A small contrastive audio-text model, trained from scratch.
Model: 10.4M parameters, encoder norm rmsnorm, encoder activation squared_relu, encoder width 192, text encoder width 256, text encoder layers 8, text encoder norm layernorm.
Training: muon at rate 0.015, 4600 steps.
Data: trained on notes from a synthesiser with random patches, 78125 training examples, 7.5 epochs.
Rows from block 3 of the audio encoder, named by matrix and row number. Rows with one number belong to one attention dimension. Each number is 128 + 24 x the weight over its row's rms, rounded and kept within 0 to 255. All counts start at 0. Numbers have three digits each. After the name is the row's rms in percent of the matrix's.
# q: attention query, key and value (stacked) (encoder.blocks.3.attn.qkv.weight, 576x192, the q third), inputs 96-191
# k: attention query, key and value (stacked) (encoder.blocks.3.attn.qkv.weight, 576x192, the k third), inputs 96-191
q.95 095:181105122128136156120107116134148119134153139135150156138135150100157143155111141098118097149095135098129126140180124175147149124126152133064121123129131100127153085075098124134134211171151115161149144141141120138155122139149103157136171120104128136130109104117116113151122175189095127109
k.95 101:140078143130148099144121116099114118130163130140129111145127132119122141106089146129121119112141153127156177139116135166121109107118112171139108139128154161160106111149107148161152112126072154079150068153148085118084124138154117118088107145133133111144113119110109105168149088178164124146
q.96 104:130146160137155122156077133076105094130118098134133120154128119123149133131090142147119133177113105111123163138156098143102152134140066139082155163153151113118092076185163097144102122126138142100158139094132150142148124106144114108111125152139140151148074130082089142197096118157131136124
k.96 101:115144085196149111137114078110113102100088177175115093155146160111139154156163081143131143133092170145125115123131134126156103146124090120141165139119101155129135115175117117116127057112154123185122141137142129125118126087135144118154094115153112164151188146149105133143125099110113147107
q.97 100:109125172142117107120112110111096150123122085104147112152130142114135143139126106092125127138114122154091144119122142139135135157131102113130151164141096137118120096119114179082127133119143097119129139137128131139111183109124156151118111126124149136144138090129130090125096084120096104140
k.97 090:100115148146136133107131116138102131106132152139161104113091120178115138094065122139065131126086128112111118142163138135100149076120098124102143142143085150100114131093151084193114120118127135097106149164142103135121107113146125118105112101134120126110098137082105109137101131103103128101
q.98 096:145128133138194114149155119156100106108139154122088096074112136124115151130086135165149154131153111062098161132149096114147113125109171141131081155122109165141123139136092094123150088165125128102105100147112146110131089098087128137148156137080152104183163120161064147128132127136129125155
k.98 100:128161171089134141138149091098105100148109129130148151096136110143101125126138095079155137163130106137109125135124128137110117144076129125129151134084177134137156166134142200143157160118135122121143093062149141165159112138125147143167141138139143058131112121139154136161103153119156143126
q.99 078:106146102079137130132126124119103132157117158155087140139100166136102121130137150159100119097147150112115095160128120138122114070138124141147116119148141107156144119117135117137197108162107135145125120154128136130099129118102120076176136096121151145109106123153136120155163123075125158137
k.99 086:111144142114112113134142147176184146121147148122081151089118104117150142145140109132132129124176140140081145136092137087107167137120124119091123136131127129133159144125113163148086177145159134138161107168108135128139138189134099083126166163093137144150127083072166127124110131099145134175
q.100 097:107162101088120138118149123119138115134138123160171157137103163140109118164135130134135126135101124102112063123111094119115110122120125156132071164118130093107138175164121111130116133116101153146135161175185138112120162146124154135150152106150101090129149128077135115119139143132136171133
k.100 096:130155125106163133143137105138173134132173161113121135192098092143146152152146093128158111116131127113134112124100105116070141142115159133127156133179125135143144145122154119124183175138114133135130117122108155142133165139106075112143134149118126170133121114147131076141166099137134169178
q.101 085:166148104114132129113117116106117128172116161169146186141089116124138167115119103093149120109115121154076141148136076127123089117058156063139153105093150143101094093150130135146108109107095129129140122124139132104128119132142128133121163144137127123109168113111156140133103123125115115124
k.101 086:122090134170165127146123140132139097162173140098155126106149137097106130110080137149095146125098084138183097121151152084198132174122147130105155114160174101137112180115113126153144136114177120156090136111121146133125108112145173109160121155121109161118149133161127130118122129177139101122
q.102 099:131089138123146150146143132142114156132145147125127137118176128114112144143101134136116154103108120114130129126135147168162105153158153127113118165153108140115105114138117120097114106168154127090118129164147074111127107113060157120154137111084151164124157128093124164119127146139098196108
k.102 097:129176104096137147157126140078143152136138109134096155161107118141111137150104077104102129130128102106135159151091122120067157126156096129106118153118140094129143129151154137160154123122095131173180145176094141084146119071132147108114140143102160147078124178131103150147113146145157140144
q.103 103:106105082152151100118125149139119128122115125133125127166098122145148145138111144102040149085092133129114114119148093125154133136153070108136127103121123184133155121144142107133109178147159137141134105120133124145158122166120125152123141139099094091113126142158100116116157108139095145163
k.103 115:160155121097125077149112118105136129123132144116137104144101146113126144101152137145119189150148147128141127102128113126119163084163165124140145135155151143116082145160126119171151119124141134139126132197118094141128120135100142124093133122096107135121128168148094143160121088118188144125
q.104 085:130120145089106096151098139126098127155142134132096083142106086084136128093174177166145126137107133100148135123158139157140130136131135129114148105158118166198102119152130093145135111112101148140122126126130125199150162114158141123130096139138111153165117130138163090155101167151117106100
k.104 086:132120108122121139100117159137182156129106099155163125094135155118099147126149147136109093123084132140126136117147136136120120145135125115138145142097157131130139137134099126119078103123140104151115121140180102138124123131133116099122120120144138151135179126153171147157117163188134080121
q.105 096:154140137121111115105091104117146120091147153142147119165127142111158121143157126145122108158123109104126105138122133132113141108125109074165099140119105175162135115154118122125115163128089136141136169155155102134149140121149147153150147157123152101152117174137208110124156109140115120151
k.105 104:129160119150124136110131096084158122138119190160174121123115178164126119124115161119141114117149131117159122129093122134086144140117133115115098146127185148151121126103158109124100123087116099165084160125113151129103183111117133137149164107158186150151182054138168140138097134112164142167
q.106 085:082127101098082118113134176094146094143120122117071151178106153144106131098145142157061123120129116145199124145156142120117153133128108142139145099120132139119135106131169128135161132114129128153149140090116140116102097140131109120124159112121101098129143128130095136136083156090112137094
k.106 095:154160117146096106124158143161098099098107158145071151107152174157132121094163168129128143131145108116111124138127148120146140127159155150163120157139130087135145116138129120095077110148145126160170117141166096135100113127093142098125134109134128126146112149090099139119149112133126122148
q.107 084:162153095150100143116088181107116094167130150145111151159101121067099156140146120122127128143118126107128124133101112079135108102123130135099107111143117131104099105162140121161123129141098116164132148184128111155133105109105174173119161136118099097121146129086114142176107170140136118125
k.107 093:134150104162126139145139113145127143111154144127147148166117134137159101149175149175145111145116116154148133155148121148117153166165140146105133132136140099109150183108116119118114101144127137107085128128142139164089090136151141152136115093127093155082129150186104097171162131131144106158
q.108 106:108146105123130096139122121091132101141098161151112082117124128115118114127140118107092102139084142122076142116128171121132130132132160173117083097115121136170128105125137129121103083135155084111093127131149120159109113141091120076159087135109126182132111125112141142123106159088152103119
k.108 117:139122124089122131138125108143113129092089096112125128102160095122141135155164177134114135147127176123150090165140112148160077122142161104129131106182163091136149123139128142127120052124097125117139135119112182134129152143154096136139138133131144118127094104134105122107105135138097121140
q.109 102:107082171155149148130109114140086133157175143171192074101166104113167107146113129157094159102133101127108108118104147131171112151155091137121148133162126151138087111170129142069111152131138131100119164132138116118123138135118106120155085141138119145133140125100099111114089147162114144126
k.109 099:089136097102171126130116095108186110137141122127122134115121154116107105110109103152108129110114112160135131107164144092158106129123100101129129116117147113102135147152137117127094173098121142118139154138107132166173127138136126119127118124072147156176157122181103174124174125139183139114
q.110 082:174122121132116111113088130142138115148114135097160141101148147130113155132135148141121134144097157098137101113115148091161123145111161106135118090110180119144112155160119174136107137173116126114128121129105128140153081125160088127090179099073167151136122111134191115105147133172139149118
k.110 086:110134133108126107088129137128124133125109154138122147141128145126156144135142139109163160099140120123184148083136138149162109141149113113135042145097138133172157177115148124121129148123100117177131135065134133114140151139105134113143143180104121168128140142128139147125128147102141119109
q.111 090:127120132124176169141138116123096132103126123115153085160094178131129136140129105138128125146138157105088100084114135117136125120146150139108134151147139119120143162134068123166112127116143088116080108139125079148118128147143146151094115111111108127134120143134110103109157071136114115172
k.111 089:113124139147109099145138106100153144132117139111120128126140117112153139137170151094165131152137139091156127162180143144084124138164094146129161155117124161113146127154118153097141120109149168115108111105087167138150100141153092121151124122117100095098122077102089097087096167160114159127
q.112 091:128146101185148101084151123118155144133133103124122102130132139133124158084133099100096139129168129170107108124086173119070098115151119153105113096120096130085128110104141115168172133140103117090162111083138132145088110095167135111150122091143154130125151147104098132114108128103154160120
k.112 090:176096144140120095150104112088127129116108105133139137132124155063104107124153064152136131141128120143152110114131096151152099127158095204119163105109152133079135118149131109139114118098125128126121169121097116115088126155120116115108121089103145140151149150151082122097125135143141168162
q.113 097:136118142103079123102144116144164097121116127126130125139092105172136122076087122130097080090087117142150089122125139106134143111118147112119173114111114152090149151122126141142115174112161108125106132110169123124135134086132129166133157132141139124139119143142117131158168161120157138130
k.113 092:147118130134093106157146108167142125118098152152161102139180149137113135135159146139117143086118121133198139100151138122125102095099102110149111142093113108148073106147093134155124128168124188113134074141120139128124112153093134160078149086145110151115110122146122128100128088117085095127
q.114 114:131126117114155067162142119114109096104142128108100170156125157137116122116166149125141170130127155144157165087140153137124157167134136176146118129120134125125121097154164158128126111146137121130131129180128141168108098137114083096116121099133110151085138172161110100124109130097149129151
k.114 113:084149103125141143111078144098102155137114110151161131106131089075113155117103120103180124182125126129115102178150142172140130119130191110115106084123113150146106100105101161058130163109122101123074109113102124133122160122160131105133117150119146089094158111126159095118127184118131146164
q.115 080:129133123121138139077103136136132154123120126132138089123145083112131160117104098114096132097112146155107108118158093117084124106138134149110092080138145140121099127115103115181128148088112129091135097147100090140103145116137084139153154139127115166167147157138150116147120121120155102142
k.115 093:142120137128136146113086096111141157147121095113124133188145141112082141093111112157143095160119097096109151123139147122139133128136131116170127137130088113136110125151109080136132140117158114140128129130137115110140145128125104116071138096105131147144137142151107144122144145117122128107
q.116 087:150134110167083149129139126138132104149132110114095105118139140133156110127142141115166113168111166120112156112117150155144120109140127149140139147110119067167116158166139111169108126147151153179089115111103096172142084125133079114135151166122143121138112081126140158135124141108128155136
k.116 101:136116123152127117103108169168174081134107104162148140156107072160119116179129142107122095111115089117169120150091111145117112157117084146149103094157124118104138141143131119128136131100137124097161155161114112121105137107125124156100130177167157163118103115140111140060114139136142101155
q.117 096:136111126129134129131115116105186134171173182102163125129130103150134148115150140117153149125104094106193119163143115146135156101124156107138120126148074135144119182157140142145121116136151115080120150125077102122100105108137153141097127160128133126183089122121110122124100121115115107168
k.117 092:165134105112141105118135143122094178112100120109108152103108145137158178138143121152118162140111117178178161098108099137137127144155116159137128152152118110091154117159107099124146079139132125079171107128138149137143169115118118150113112122136134112177120161108140141180142157134139128112
q.118 105:144123133115105134088107091162110119129098071137112154122107100169152121097121104119127129115097121099107105121110051095095108163139148100127130104137114124119166104113102151138143143106126106118116082085122101115110163114116116144142119105140101149182126106123142117149119134187124144113
k.118 094:117124132191143143112127095126111095101156142092124085120148142122099089111134135146115117142119120121113161097120178107123131075164126103134128121153113109143131123099143121093146146088065112186145135128089149114158122100176120078161090113143112141121099142107145122116168141086118151132
q.119 100:106151121122162133140095148139126121115132145124121118135075102119115122126138131117148109106119112135152153112149106127117120146108143198153135143147111106089121139120102141136121098099180102135102105168097122111115154112116118114118191132088139136155122188113130080099119101096142114138
k.119 092:165119080115157124118144152160120104127129118117142128115155107097152133156133158112180133153148126143129118163158112133113168165121115071114082102135154168112104104126126113099135141172157134118133126103109097130119100108137134144102126132085138146133116132162142139108136123122100114142
q.120 073:104163125097128128154172104134074120163155118140124150119097088123127125144149160153132132138101138144189109104142151108119143124141141077125101181141113135099166104111076126132172093120128104153132107148114100170127143095118089116132089149152157160124131100127136130152131107120163122117
k.120 072:082124133091183125130098099121081123124150144144142149157132094140119102105081111116151112133109105106151101151142165114124129165162085148164104109127104173139145126131167124144136121084132125088194119127139132127116174133109114104119138116121145097158125191129102104097101143125125194104
q.121 100:159127101135055121165147138113138093149169137147091193159164101118131091112129131155097141139168092128149143115123169122137133139131119091115184122046108126115112109104173127122098146113094109125138138181130108155124106095171161104156086103152156133105150146146127145126137110089116136106
k.121 105:123133127129127086114122132155127173157115175174139072126122146118120112123138084122166123131105104151133138140139124118181120129123131149111090144128138147090096123102093157140143129146141098075148100104116121118174144164066138136141133103119160139149148127094154096152118142134073120090
q.122 083:123109102155148123103126100129152123142113097097108117138120169134163109071172109092112130107123089087128109119101125135144127166089151111115132124117120149149158121141143126100106147135170161106119144097150163094148139138116144110132117075139165122148132122123084133147144150145123107144
k.122 099:114101118118114125149149158153117133152131129099090099099128148161155110151162172117149127147140177156146129099131125149137108128151137081123116142124145117127162101133144178133144154155087169146101120107143136130119107106105135134162122112127119097116109136150101113116127108087148136130
q.123 099:142116186124114106150134127158100101152120097122079096154122115119153128135093099158162154108094112113128137110128115094142153108147086143133158113110118087194119089153131104084117122127109125147125123136123145095112091104187131144129106114124122134114125171114124134146156141087130171121
k.123 093:103146159151111146084140142134205150116148104176128136146121118116095136130132113089120117114106109132095133152079102099151119123093108107104081083133085148125096140109091107141087180100141120138139084110114130132090134107152136146134113127125133155112171109097085130158095122114091147116
q.124 115:080118158123097105088103174095090108109146124167128160156129105113112095104119120155135123151138090116133130111121127101104165128114122148141129133140098123085114141146126131134139094109123103105088112131122111119091119147104127101148132140149110165115127153122147127092120130089160132076
k.124 112:142130094117125147118128109137129095140127135126143118116111095132117140057149124105155148168158140142126116134155143163178177143109165114173145110124108148140130097099111067068135097122147100135113117105108068117122130138150150113106109142080128151123117134117158124159150099122114120171
q.125 108:140103141104084077091132116139134099148171122170119130159150093170140120122157135098133110146124131147144139128108104155169156148153144141108152127109121163153101172176100146071168126126116137122112106121098087158111161171138093154137085137164127100109166127135131169114116165150149150127
k.125 105:113104109105139146117154108087138140141128175161101120138123118102085103172093188116149132145128099148186124084126192164121132108114117165117145105087121116131103151124175127113103115079074122111173176093117124123135123072132122090115152149106141171153118115100126127154144135134132135125
q.126 111:132092088086154165138115104112110135099151161146150156107149113157165173166124110141108092121113111151126137139171131117121151109107166101140149144114114168111120102145133146082117095134170167139128149162150149089135155093099154136106139113174132122135132141135106104146167121129117124136
k.126 107:107168105176138150157135133117122122135140134142147201114174141074105118125122144133105150090111118109099150116148159111152149113114191124090167147126153134115144119150118138128146125154164139147107099100135122132132116143164160150150116138132123112141128113127169118163137143167143138147
q.127 095:106096157121155166128137113125116129144098126078142117143088098129093095086112116147111101133104111147119139132166126134133116111128169116140139111102139108074183105165099115126119122173155159160109193126094161102120129107116103115108166134098110131098127136110146129125158148166155152085
k.127 089:126152114162100147126152110108091146117130104122142121103130123138164103119143136105090156149155137143158084148139117146146136124100115074121107125121147135190142101102127163143130092107128170082102130133127118171138169161113144141133098114104110129087126153130102076106131135132098125137
q.128 108:132119101169146168128132137129119096128146130133118105152111144105153152134156147126138150159107130105126142133112204138096125110103109105140172131102102180159155166128111114121100127124107130102182124152125137135141167092148144128120094108135146137140187084144140094130160178148180125098
k.128 120:074136140098099149115119118149103145083150106158105184124144167142157144155123108128158114146160101121150125154141094091163087130126134128117137093134113090139118105093097097101120110113140101148109083157102108131141176138138150116111129118137143134115117130135114142118129098148092129179
q.129 104:149124091147150133140157129106138141144109104125093110169136144101117111119153092087122156177121175142112112191173116095176157173154170129076120090146129108106109112145119139167149098106193152145153114106144133114088130153101141140159170111140125158124159152148115119143090115123118159178
k.129 103:131132077142098153110132160136145142096131150139159093114153147108067139109094121145119132141108141106145108149105150127101137125143154147136148147114133154145113133152100108110149132152103139160123111068058144141143116103190112124141086153148142131150187158147157145114137117199160101084
q.130 136:161142163103105123153116135182121135136087160148116119146126153160068136116119071130154125133129120120155091159142109166161098117169125143128136143150120100119119108112120134137120201151137096166175189136151160144120104165145164155137157119137149097141137114121120148179150188151118156172
k.130 126:156125065122108158096118153075138126126144157126134158139161093149103180182138156126114106141136140161132160109155183158102120135119072094170149145112139119116139135141115150124128134130093120121154145152111152103138110107116126124090094124167132104134124149105139121121114080106134116121
q.131 090:130138144132139127138119116087153146119141163128170136171114139126132136130104126139123188193084167108165147172138132118150120150108099110131147087110108163181116140087142096086133118161133140120150123169128140135143151143108167140150105134112118136155088092111096101136116138129081141129
k.131 109:178105174107132144127130144164112155131128129144125124108130144125134067131139111173143115171149125157106138161121133109098141155103142166074149139151128148145131138097176083123119135151103171114085128110121087114164132118157114133165107156150150129157113146164144100162176126131138125104
q.132 095:089124150124121096151069139108098159100176109133124123116151137112115135120135154094156076140144102103106113144121133151105107134193166150133142128136116132105102104132106126119152106115125175101153119135123121128160157154115170096094122117167085126158138149097102136155107078147087168098
k.132 098:142171129176117101117111157128146109155129121147122140135128146124088128170142116146130094164135134109106114178132149146094124109159149138113099167142132169133130138141128085152115118136146127127123148134100130130147120092128158156140077111135132115152149152111159158131140161114123104103
q.133 090:120067129137115095129133109117121086101150100092108121154087155130163088168123109171132154172121132120145142149160143161142118138145104134134111161098105130148100146120138108120101141111143113107124165113126137134134124087128150079186136150158144104112117132141146125119119111113198160148
k.133 093:114183131113100146144112145127121119155145094166073142125107127123112134104125146131147114106159145133150102152154144145147126108117171149100136115134161135132148120141093140107135122131135096149064122156145152167122124153123127145145138117139144069138117151089093135119133160114095123161
q.134 093:142120159131112123126155134144118114138149186119098128123142169123128133164143079119135142168119151129107132139162131104128141140109100131140141087122118146136116145147095138113145158124121115144139143137136145105131118137146126160115104148130158127138163081118165125105102148127154163153
k.134 101:144090131110116134108139145119114133127101120116135150114136139118132161122106109144160114127146144147113154169106105143113122105120157121122099158151135135173118135157113145122092130142103109083119145101113113113159126093122152086173154125109141132101153120130133122155131150133101143162
q.135 108:126118136127160089154105094112099132120134127112126142165124113161151108100160132115087151136160097138136167144129128155160155160093145139113152150157081127110135139107166090147120095119179138145141089155124115126124141113105105121138130142123093155155113097156143133130126083167145132115
k.135 116:101079133083119127152124150164140119106114128111139094117121142146143135073135113134131120122127151092139111100132121130141128147157107186074132089116106148136132091111080093118106125152158119147091139126147130137092180119146128135154132116132103130119148141109133152136156178144134157096
q.136 106:128129155129152136116098089130111104092162103117155113151103147163139131118137152123090108178126110146039135108154107135117135144150158127119140096113141152099103108142097145106103100155130120134148109127135085124181135109102084066101113120161146140148112123134129111142122115135176099177
k.136 111:127142110083074134166169132113161110102123115110100115104137097083145105098144105130118100138117142115132100142149104136140157135142174150074151138139149123125126122111091118109163117140139142117127093112152151101164123103123131137162129178144135146132141187109109155134139158091140108143
q.137 099:124099166100102137126142148066126109159092105062102172109101154089109106116122169083104135067137148117110076120139140085116152155197126125165102142117099133110114176141135119141096133119089103132104147129141112118096094163118117098092146078170124136066128126116117106144129110107126125138
k.137 108:119122101152126151139092152131127120117104158140084064139099090124104106159104116122129163151131127116132136125148147171117153115140145102132136146120132120146114164113142187204157129156170102076140116100113128142087127113160159114196114114144151100203095114152102119104128124105162140122
q.138 108:077147126111125123090160120112092138151146171129177114126182163138117146136086142111147095177151157125134103130089137119131092152139106130148088137092123126146121116126118134120100117108128153162171105142087112143158147110147140125094183136160105149166139121138108128125071122150102118118
k.138 102:122158140140149136126163124093156136158122149128127133144115121127110115133150150145158123128136119092134136125144143129139123160127104099098112158134115135106083092114146131109105113113147092086132110154174144110111113146149115092136070098138110163100124099107143138147156164189158128111
q.139 109:134117133067140109157143108135110105136145114101106114120086147116090098118118111127085114119145076162119135133129123127152084120173115137088163117106143120106097140124114141118167135131096122115102112150123121147110132151110102090180139104127140095138098126151122153126149097148103153133
k.139 106:165173138120176179120144136161120129132117157118131153160153095100096113068169127150080141092098105116129155165098152141100165119131151174133108135136106153135152113132139168136131166118117102130096114144087154148115149102115176114116126134135110099155164110102165128099142131117152112102
q.140 102:120100140127092133135147150096098165155156151141159113165189125147160135122126107147143104127098143143151067153076111152164106115115109098126140128146135158099117098124176143097093164154159108196156150102106120121143176106120149141158167163162131104176105128130107181163120108118101117128
k.140 107:116090152175131103084113146058148137158165130131118157140172078142113116133117173159103126116150119130177148097152152147114109114126141114146112146104162138146141132130108159123163124140125143084109087176112109099117174097122134114139161122136118175079103166146157123118120139152096161108
q.141 097:144098111123112133130114134090155094115137112100160135165098098138115122119102125140123116139116112122109135166131148107126133153133093141153103093139125078122136099133153099133100098142142162117144110151101177117156096173091118131178162157107112108147098086114158128181147160129130140125
k.141 108:152174124124116085092095122151090133151139122172166142127126171128136092152113147101146125127147146141111140137124126128105155120116157146094095144124153084181106086089092147136147144145113090118148148108158104129099123081168092091117092082111156122143154133167147148090117125085136131165
q.142 109:160131115145089110101149138155122114137135164125087076124153152105122126132135088146117151102129125117128099127097145122184113081133122086111134098115150173148161124132117104137152170152101133102183128139180152111103103156149172145120118115127152043144155079121121079126129161141127148090
k.142 108:176122129101110118159133107121106125127149107128154148157188141150136159155134145124131099118152121125115128137103194121086118139111140135128149140124140134165119161151158131128130133111117135138123087145081135104183132136129154164151123114138146118121128155127099089126094114100128101163
q.143 099:134099160101115120155117133086189155138094117144144102164091053150117125095107141133113128155160135092128146100117068142146135158118127105072120152143129150121139109123108127160138067139096179150120116178125138130123147168112142073150117113134135147131133128095109156161135142143143093115
k.143 109:136156158122124187120097142158126094166127100126141076178126079106124101135096111125115156116060124131160132138116128118099164128099116169122150083137181130083138137128114117106143144106123118126125151134123116141129151085152122175113128149172133090112144163132140150102134127133123164094
q.144 109:101133123165139104097112104139072127123134115146127133167122121129125170158148117107143131134118078104128121159140122135157142120140138097137134093101141092169111136101131159119126149157128106152129142156124104130104098137124128087111113119115112170154112128132157159146117158160158151116
k.144 098:108099144112109119170126145139118162139128107149159132117134124113174095148122113149133114128114128116122144098078159148148103123113107159092107139194100167168124156108107131156120092123093113127120078078086108096117132125115138112091133135132146094129112110166140123141153133128130103128
q.145 094:155127105141112093060100119188156163117148133118123148093124135115117084142144128119097130121118090104111129148131113122147115155147139092130105160078131088122135114139095120117151168148125121137142120092110090113109163123153130127116153110127109064105135110096134114161127114133112139149
k.145 089:141150117113137156145115115098101099131080072107154116115155131139143167144131120112142109198156128161135110150138132129129135156147107110170113163137145119121141124106145199150107161128122118106157140129113114169114173125149130108143125101138111180108118169091122111110128092147178102135
q.146 105:133131187117077143090138112171125149100085136137129117193135141121134145073149147100118129143137104117111094121114180133146135143138150103149159166082096091094139112139142116162163160115091082144126127092149116172151141125157138155124157148092124152108082142098101141127144118136145122088
k.146 107:130112139132119100135117144088087139125148107096112108157135085144096162132149124120115132143129164130169159178138110136132166135109142088139133151134106139115121128086113082124139112151168161160085132126098148114102131152172135145116146122148115135138123142087101109118136108154080113092
q.147 066:090167140134139129179106112138150130138097134107115140129137125095135177116129145133134105099119168123107104079060100145137124158125122129123122111119135080160122111127167168138130102131164110068120141110096117123133139148121158096170089158148121154190116104141174177127129120170146145134
k.147 082:143099061138119100087078127127126178102127124095153111179099180121147101143084104125146154097136122143165164103106127144127117130102121077130150141102124111134151157116131121103114123127110072155086159119136079106139119114147105079093133144109136141103119116159122151136143171105144106176
q.148 088:122118147130141110070140113139165148131129100153131159125137161094143121127113088129112162134148114084142151126111158133109158139092154144116123123120079096110125138130111154108114118149141127108150097162163123103122094128170140103109111144128139134147161121082125111148125144091108122136
k.148 098:132130105091112174150116087148117114069102161146068123191113090149085151140159158093167109117112143121145102148113151126084154122137139143090156111128092128117104130114138099116177111111143135180151153096126139127135111124113090109090146143149122123118114123083118116147162106131122138151
q.149 079:106135164111122071107098106153133178157157122156141113136138144120161100156153097149089124158133077073111093123147076087111153133114133098076147082101145131119116158107153056128134149081167116142125088087098131134143114149148121153134133137137107103122140128116098103145151121127084107142
k.149 083:110183155150119177117100146130170126133107135102100110120169153123117116125157125109141078135139165124089135160157136137101143127129109142142106120163102145141098119132122174151097126124142115116160109097128105120096147161080074110105112110138111134140114172139116090119136140122139103100
q.150 090:149166146142124082116124136175151151149148128093129170131117119179151093142105149168096105091116089153136150133156123115085179130111116139117153123122162107124114153093150090111119148145165121149113125163134143147111091098097101139159126117106164130125141123108121097178120118153113120124
k.150 091:147125104126126138129115132090083157086131159161047127147093125148120122117111135108148100155107112152173119140133167138117085108148168113133141154166160163125110096104118138136170148174103156127146122151134163124108122132161158115112128177144070158120093160122132072125116084106086165093
q.151 107:141143104139065153136176091158107166117161128118098144148125118133110073068122114124137118108110091127114136147120137133152103098133152119112101142112083106082074140132102155115132154116161126130146122131113135155147152096119111138091131065125117167077101102162138147092076102137117124100
k.151 105:143103101101151127082125152108122111096132108087156162155126095137092154137086134140118142146179128149161143137147114133137151130122146138111195139149131112142144142082073128128147128164088143168090167168108165121128098123162117093124129154151211146127129174150140119138108109114127124140
q.152 087:102141167134098187154089080104131103144169132094157144129146081114128103081116088128096147115128104127068123155142135123131090139099143154112130081110133147103110099146113152166130077140150125145171126124121140148147147147131084145112133131123143113141136136113128130084109131102140115106
k.152 090:147148111123185152143139121092117129116135140111137145138157069143127093147102152108161161147124105115113159109105128176123142122136136159122135143143135076123139159152114167109111122133088139163124125128086136139132118158157154173082101171105121119121119154108169211112096168133165124148
q.153 100:118142141125137097138089147130158170125101157134121082137148167122155154151111174139106109125130156079098093127103098124161144135115102144168095072142145114089132113125187110163164137122168115098128104087133147135126091170138128100102110101133139119158135139140103130147123159132113127144
k.153 098:145144142124136159117151069154111157132105121069131135160155082099104147127113126128144140101130148117109164148130107112096133132122145132091141115134103145158131125116101099124132156115113123178099107096147151098147096150123152105101170142113117144120107140066175125128144141120116130106
q.154 096:146102097169102111154103127163100111136109109154111130123131119110128193160138157132143097126149130150144141115148138173133120125154166095135166124128138103127163102110136106150108156103109151093117099120133131141117133135138138094157125144124115133156117127138135141149164149124120148139
k.154 099:103104126138120109117126115114165099129102115146112125050101150046128131109084124156115107105106130132141092101120121108138076186123095137141076111119131125135144144179189137135093106133150120136157146130148136141128136128136114133125127110138167099116117143146135129115138140141119149124
q.155 069:152132113113144136112163104158148166152123103093158160102144124142125140129160087105087143112101136112116126085143153144134166166098148148103170119143083111132136140132138126095100140130121137126167110137129127133099134079170151125200128163117134101116137129108151102133118144125134088130
k.155 069:138127110159134090130088144098118190131126117146110131137144128117129137138096155133124130147142108143135107107147116143130109147133124159148134162137086065097082108148141137096102108167132085130127124110132141128138142127163102154157082155096111123167132099146089093132121166094122134143
q.156 108:140123157117135142114163095136105067116136119162124123147141088156131099146136190160178166120098152074109132158108115133111141106168147175100125114173110171141110136095130146114120114142137119115123168159095115069103133102166150127128129120110116129165158142174099106111133136087136144137
k.156 105:128137119127118114130139114165144112099109136136098152098168138120111093112134128134090141107167124133133065108115138137137095127135173136135147107095101077124118125131183091167113105154110084121108127133157100151137114151129133117115153141102139085111102112152145092110130183123154152146
q.157 107:115158102118114123138135135094135134141166108141163110125125129126135101104135133171152141112163103128112078170120099077093117130102122124099115095136128146139081131143122052141136076120169170098143113072130093129125140171084107128127130117086119099127134108127125109154094169180119098133
k.157 094:106160144135127151115118128169161170122111149086130128092128127141115123130118118130115122112153167128150114118073155154078148174159102125154129108125149115123149129125117131138106132129093116098160119153110165116125151102104154090134113098164157163151161141088159128117100076130107087150
q.158 096:126123111123141113088142106100101144117119159151100085151110131106109085173111135115114126149139131121103137079114090113136152137113064106139083168140131098126125132067123102123112150095148115160104107135127124114138123137122138124111144156120116115141141131165125122178121100124132108118
k.158 099:151154138154144142150085131168079109087111127095162131119118137132094095052179101107124141142161124162114121126084138123114161125106111109157159146163125143169109132138104109164081139100124155148112111136127138169119115148106123077135133078128124160135118100098088140189123104148120123124
q.159 094:120090106129164108101141109151109148151147115178098132174127144128149110160084126158105149132141156125181176120122168165127117137124156163103128125095086105150137149150080134121106134127122134142136142097143127120125119120118144120114126153149160145115100101117106151112147159088094136140
k.159 100:090107090127132137134150133139180146150106147162153146149133133132075123114116118109119137119111115115137153088138158088115155154137106137126141149107104117149138091137107069108117105119149133115142110169125189151129120123094098101125093130124150110149144098116115153140162129090118132153
q.160 111:111139166147187130111131149110117126112123156147101170127081147161129136124127076073127105162123166133133131137117112135104132091127091088091108139126090102166129089141116131131128116128124123086113119121133092100134114102168123112118125097116119103113084128086137159142119145113112106068
k.160 098:101087135127119139073132075080156129120144085137113120108121099127135070132140095164134132085135109100132147116145144152107102165182126157127135149160125143123115112123126147159158146145154126114107140115133157143132118113091127101089159131112169141060108100111143125107130106142124112151
q.161 095:158086130176113171114098103105127119149127136106140133116155128169123120176132112135133126125183105107153107134071142158120088118155145108116116131149146141110152092125149133133133137146130134132131132088119159117079105144063116149138145100132125125137113139160099107121105140122163118143
k.161 104:108115109121150143113186135096132161119142162178124146115094161112157084113162130132123139084160089129125136123150143090135087127075121153161095146114146170164120140135161148145144118130139104141109121163135113115177156156141131168153103106148124079156104123102171129165121162152101157128
q.162 122:131112120155127121125123124088049086140103125180188133074124092128115125158141112140165117144114124103114149107156139132141113165090126096107114126099180123178091108166121132124116120093128139070126104116142083096115137119148128094117117137137127124143127147123131103134101137117113113110
k.162 107:101117137139163132118114122140098138124138107122097078074119070083110152134078114156097122104129082086105082138118112099118138105105103129132143152147143097069120133134133175125150114163151086143096121105137165135108136127104129152137155113103176122133138144129142123131148162082136106116